A small image denoising model, trained from scratch: norm batchnorm.
Rows from block 9 of a small image denoising model, named by matrix and row number. Rows with one number belong to one channel. Each number is 500 + 50 x the weight over its row's rms, rounded and kept within 0 to 999. All counts start at 0. Numbers have three digits each.
After each channel's rows are labels from the 100 images, of 14848, where the channel reaches its highest value: "strongest on" is what is common among them. Only what is clearly more common there than usual is listed. The data: fractals drawn by 1,000 iterated function systems, in grey.
# convs0: first 3x3 conv (model.decb.0.1.convs.0.weight, 192x192x3x3, each kernel summed), inputs 0-95
# convs1: second 3x3 conv (model.decb.0.1.convs.1.weight, 192x192x3x3, transposed, each kernel summed), outputs 0-95

convs0.129:557449504472511428217511480597470481526544523596421480537489528503425502486467467433518435457559513486511533461522537469371504506491450483521469504554476508471523434497555489382444461428470462445446536463520475545442462520511503466513472479499478455566474472428582524405553447529563372436
convs1.129:474453450502489450494420536501504484504543527591543575541555524593495608516508508511506377410509449537496493580489494563394526426463431459495497513528475480436502418674490514485477471531620448458476598454465479514490472495531529457574450453492537539546518476475584482490470519546493543494
strongest on: dark on light; dense

convs0.161:556528473469531519470455479602429501470448459579477486466482467611562448481458481510563498398501591521495539497513553579635461511586489433619651547518467462534492475492476554450428492534468517568387408555533530484496534454416513458499420464437463519500494545527538558480444443450498485552
convs1.161:433563531470456574518510517353496449479541472531488485512392514460523506537531528483599426620506417500487445477519473500505528556515501515460463388556537400483521584435493481529528450467428508468641454530526515499527462470536401545476509452474423508460428465529563502509595584505541456585
strongest on: dense

convs0.44:404565573539478470463462471489505406478466482552517446430459464481480459481440466530510498476605590466433520516434544445467463521567488497450515565500525483493499431511538558505448530457471450471468505509451508410424396412435461531541466502527485560500473560490471524486461330475513453499
convs1.44:517457567520493462479471454448446544433523496487452474519540483412544455528581541481553476455521438514486329470473519528582611516466458517488534427477526505465525580509388507479556449494515511505529521517546501484541558572551557590431515461473475463494437477520503476511585573464558468565
strongest on: dense

convs0.62:549425501421525474519469547533563428503533457438524456437505476593435551456487518525441515479474514447498617550518547567498474432481526483545532474454470507432505552553506470457513483514460491627442505524498505583569505511481542515462497522441499511499644426511547565491468568620562500530
convs1.62:333529421479461506500529456480538537593456512472521539474501480482481494464535481490548507551470514472459459522556495379417522538537514494474508530530507458509495533520458479537541529470522433509548610435510463496434439501473477457583467453457478503465415592601472430532446505519456560480
strongest on: dense

convs0.87:434450532569479587335421489474485497500510522509301482513495457466598540554472439423510407473449568492457488444491457469463567546479456468463486501533504534503555485449455481460460656565471413465465469473443469432464515573448469448523455487473547473432523517461481458426491404478524517551
convs1.87:489502515405565553376547543527525453468477483494546521372429441537522497482518429500508510504520399538512490488497439446597523493521450486525513547416505459412502494553521578482534467548535558552561420497489577472534498459477504540450478505545567534484409516356447520421461495483539477531
strongest on: dark on light; two maps; sparse

convs0.51:438477533476421514486477473429416504461496502529503421518303510455549484347490538491463440529531500496390547537418487481493477494519494459461475432499521452524466518376490506515480490489496474499487412498450447482413506478456350504428359466454446521486542514514509476504471522490435485583
convs1.51:440526468440520493512553478518460507524514450464539482494421592456459486436449463477498628650421531473493466507546507489566470605453451372495508389490537529471459464498440457435491520476479468436468520517393492522543591499510479421431388444539471501479458488538548577533485551582553475535
strongest on: two maps

convs0.41:560509393526506442475420517528581504486487419497423575406448519490507469460464434551448507539504600447492476461512581454512458601450619497472486530492448442495493461529512451479524547537438514531511526526489509476458398382556472468512482379555535532542459555555680498342462432455503503569
convs1.41:547465551513451494503466534455424463515601497529502483543662520466533614471509489581462509526355538514487408533506503510453527413488481409372501469521529529470488452462422475490446506488466406426385465506485508518619501486528554515518527387430429437517494468465457581492471538484520433454
strongest on: sparse; dark on light; two maps

convs0.91:514550449545512448504420498505445500484519462527404499498405494578545467452501504516586478598519548471546454550532579400483417467450541470396523604500515439485411509500547509505382546512508451559501527475476496446511412479572448412594464395431493542487495542417535466410400519533595486481
convs1.91:620555490554508446509534481572540490463571522526515592499695497464491524563619570494513494542477522499466394516495467584463533494498536519438545526508517522365462485569410496511498455545505468445475535527515460568533451473565566497593575577492493518537515440482439491480447437544533516472
strongest on: dense

convs0.143:471527635434498469467219533478531499527524529433587535464520481528585533488443492506526503489482510534506490574476490492582473554547441485508490482441523448460549518466510542483514521431511509558450546477387541477528515462444517557497515507537522423425444562469351501358441560467556391567
convs1.143:491476491469553464336509491490519478405453497430614584465387502498485492451574430492496517530469568495490449508484490441515541527552472467481462527400512440425494511476516577512451491499492459522547486522455434535525519508556474518479543587457486519507481402432350547411490486543525500473
strongest on: dense

convs0.12:515494473494505519489497505506507480529527511511463515519511522507499492521480511517496486501512471508496511471529505528526478491490484513513475509552470514518507501487509484490482446441525478484487462499468486522518527533497512525483493521530494521492510496525551492473482478523524168488
convs1.12:507471470512522458456631485552511510504594497495501501484490508458465494464541514481484516452500537512456584421481558419513459455559551525486493525448517497510480595396472498480362460464477505468541578484503394553486506476561451434498440465454505500524594466526525533550534447502487353496
strongest on: dense

convs0.10:500504445491467450464506527474569444541488524615544548553598574514496487809516497444498503549538506547542520507540504511447536458587512558497496515502596662507435484524521578533439474532537537484467492507510465596532508481500536455516553474527533418541503499553515561519534581478494540502
convs1.10:530573583580499538483486469487395529473473459377503549481469416470533486339510529582555502461465514419494544500470445468510510576469501489520540533491436384485576526482536508538540535471471474512482518516472480415470588558471468562525401613465410537419486538439456455481430434605630524535
strongest on: dark on light

convs0.31:524560522413434536519481528437488411506502450491533492488533529458514533518518542573574472466501574518453417574455577429531408420418486520469502438487511478538569509511511516546405496449485446540513428413525531561526487499471510548569497572458449437521458531427496500488320476482501447461
convs1.31:593447495447556526481528448548462549478523493483475442483565534518447447490579393471482540506518397567459502435505583508523512568476502496616449559497437503444454500468468497425584478491509508585616498553491486565496562528541545580467486539486536524468502490522466467498553469471619561519
strongest on: dense

convs0.188:461411494492417535551462499469454345477525505529405481533522516473546538450478521506482443517494499535411554496446542490512460432522473473548447540518506445529503493444464530577522456502517481485444513505483518479493272474477463544415485465522444540512503518458476504471507536516460410622
convs1.188:461512555547491595574506574423475493501528427525458496520537458431528495459495523496540473550523527457598502447506512462476485474515465529421615380509486414494567486491470489557483509498467511537577548457585497478513449527475462450560510518534458439513487429584477514458497576562564493551
strongest on: two maps; sparse

convs0.14:447443540481489467478370496515432532490468515529401511537438472489535484417475506502491494456433503507469565482474474463579442555483493487465462494494489478566594440513496433441489485637482446495462483468476405454467504482454475461497434429509584475484558573508463456476473460508747494656
convs1.14:478446444433467597498529586480586471461493589555468488479557494493604454565478525417531454540532458594456491484561519503517568448541521585479425505425562540512408449520493597458506522510543531524486422445559541499530462466475576500530564399553556491548443512477534516539446578414436489475
strongest on: dark on light

convs0.20:505377479493548542480463519444423585549569458516499581512562487462498541468529434441429561536557471499452553530378502430445445546493414522425426509531453431514530499465407504471537446460498462405581562491558446472436557445458561600499449523508431559498488418535363439546478463512346372454
convs1.20:504498485495500466494493447560485612489469494464538448490373426500486474373543534508551452403500521435493560478477570525417569491460444485624525612492453422549565561622525478573458498526532514603466555511515471495396597572472530512483492590508475562461491501505428447516554494544549526512
strongest on: dense

convs0.178:458470480446477492548576509443494510590441508515426511504418491532536496404405477487535437407485474472544512425520479452523424391529483476489517439536418478498510446562498519567529375426507436487548510439508523381477455502499488501529484369481441535453514417476457480480472462367359522455
convs1.178:537458545508510529568524513500466537589455433484439443453544374465541481371493480551524452396513506482500568415438481445544479446498499552523562545578370424509525487526505457528513520502461531530492432445608594413484562500447511538591521563523483484426462549452472409477435493525608515523
strongest on: sparse; two maps

convs0.189:474561488478468540520446519547556448542495478537445521405436499493496400450477553479470494483539555456470634518523491520425423562503550493431548625529470474564490522481577500495470489530449487527458501534496501437359382372482493489534477373458611507496454591501456492483543437476450460521
convs1.189:509403532564555448502515542450369499502533462503517454543556525466521459506471463466516489527445525451568351528488489599522521486457448450527542425486509489430563507552480500537495521470448500360471498516493513534668524500518573529489513518476377489493458400508561520497538525558475454527
strongest on: dense

convs0.184:490474469448511517493403490500502489492414546523494520501518526505555502490487493500498446523495543455496488526504482506485509484526484483520473490485532611500512499508523527552502556558551490500470506546471422499470512554506490467497488500469529501450498462503473485501519502491522134492
convs1.184:556489499420528413497643492545478492569451512531426498466515523485434566435363498507412525494495500537476515438551528445492379413535539515423494478512485569458504592486527470515529460540455484462542428470512493489454448464496472588527535506476561427485527490608512424510508495440444416504
strongest on: two maps

convs0.114:584433499438431491583383531563508503456460491487519427475531502488499546460518559506485490454455574587467468567411444526468499407408437464448495492494491438519520417515330492507464536508496428572489474507447436389505488524423531511428542529558563473505503555484571452494437568429497521500
convs1.114:506358498403481469460494500500484533474502484541519524545334524521501493536494488518527462554458518504457375470533599420448456532558482506425532380516575520387558537477553484522504445515473457424640415476502481426512502487525477549501520562488501461522461450487461563479514530486493494631
strongest on: dark on light

convs0.145:542463497542438512511492491466509388458469500441418524520451508507497508405441499526434469452476517515389476472444506528456431369519518524450451561545419470504466500407620501530547496507490525495463492476498533637399372495512383481490493540466431521458500496480434354446494510513461467442
convs1.145:534549485565459587533528604446564391465527481478390561546562494531513541472524462543541452470531410474498551499464524496434462423573605620507538541518484513517498463416441530516538488514457583561515569493593526550545468466468423399599496479525509464425498517477465452467469467417561523496
strongest on: dark on light; dense

convs0.2:510521466513476523481473554455458588499538458528505617423498534507480485501520626587413504518556368536458343613458483482452435495457491457493447503526476480469438512521422536554421514474484483504543521530538513520426438479486519536505424435456482457522531576521466374534488583588450486453
convs1.2:656513485446519454523525477550537422494487478487483537515504469419472457430537436511537538572438537532501562425516519606527530507511492565497504555502489461508537521536560486547568420523472473483453483559510477579465563530471538515507625549584500552485520478487409466488562435516499540545
strongest on: dense

convs0.4:504511528481511389470184503520514522475462547464486505510506511531410492498480548510505525508495515530498492492547470542551453552513452525518491491461463497508531486472498418431488445379506458508466522491460452491506489486487498495511488503534513531482485559526502509478478493508465434521
convs1.4:437450478543480401434556468500487474431542445425531539556456525428422521462590508548457490478496519460510458477456503488594498531540529544530549497493527487532478526310461496517468414412466478540472512484460444572511549505551465559473459535497424577460585460476403553510537521482510440497
strongest on: dense

convs0.153:458502544413410523510527487444459463485498513428453457506568493384555489433419508468473536507432520503387505545507492472513488576490501467439466488484533494489522514365513499489494454502480476472420483491439539421530491478446512461407480459481411513452490538481450352533511487488561399590
convs1.153:478471507493452551519479453513489604535520535506528478492454472373677494493477503578530543479456547530345458549529501454464612561501483541445430467457524533481510422437533573508527594474433606510384448532517551425540601580498545444495563481462527456512496536520546446581566489547498501529
strongest on: two maps

convs0.107:497507536584558480523500524515469460524547486469449505463490517499518516546516469437480503508474543499466444494496708369504487537493555541513442488490452453533508500494497525406543564492408431485554646552493472532410468465448515451488512498482485618512382508512521531489497501460496471520
convs1.107:466480547454503448448479488633496524484466514461517531492594495487433469417497454539441468439504576508491461578543361509514554399492464436493466464454503494528523495580580539535479507452448485569351353508457556529505509515471526510502527463518471407517495505492461444485464525563472492475
strongest on: sparse; two maps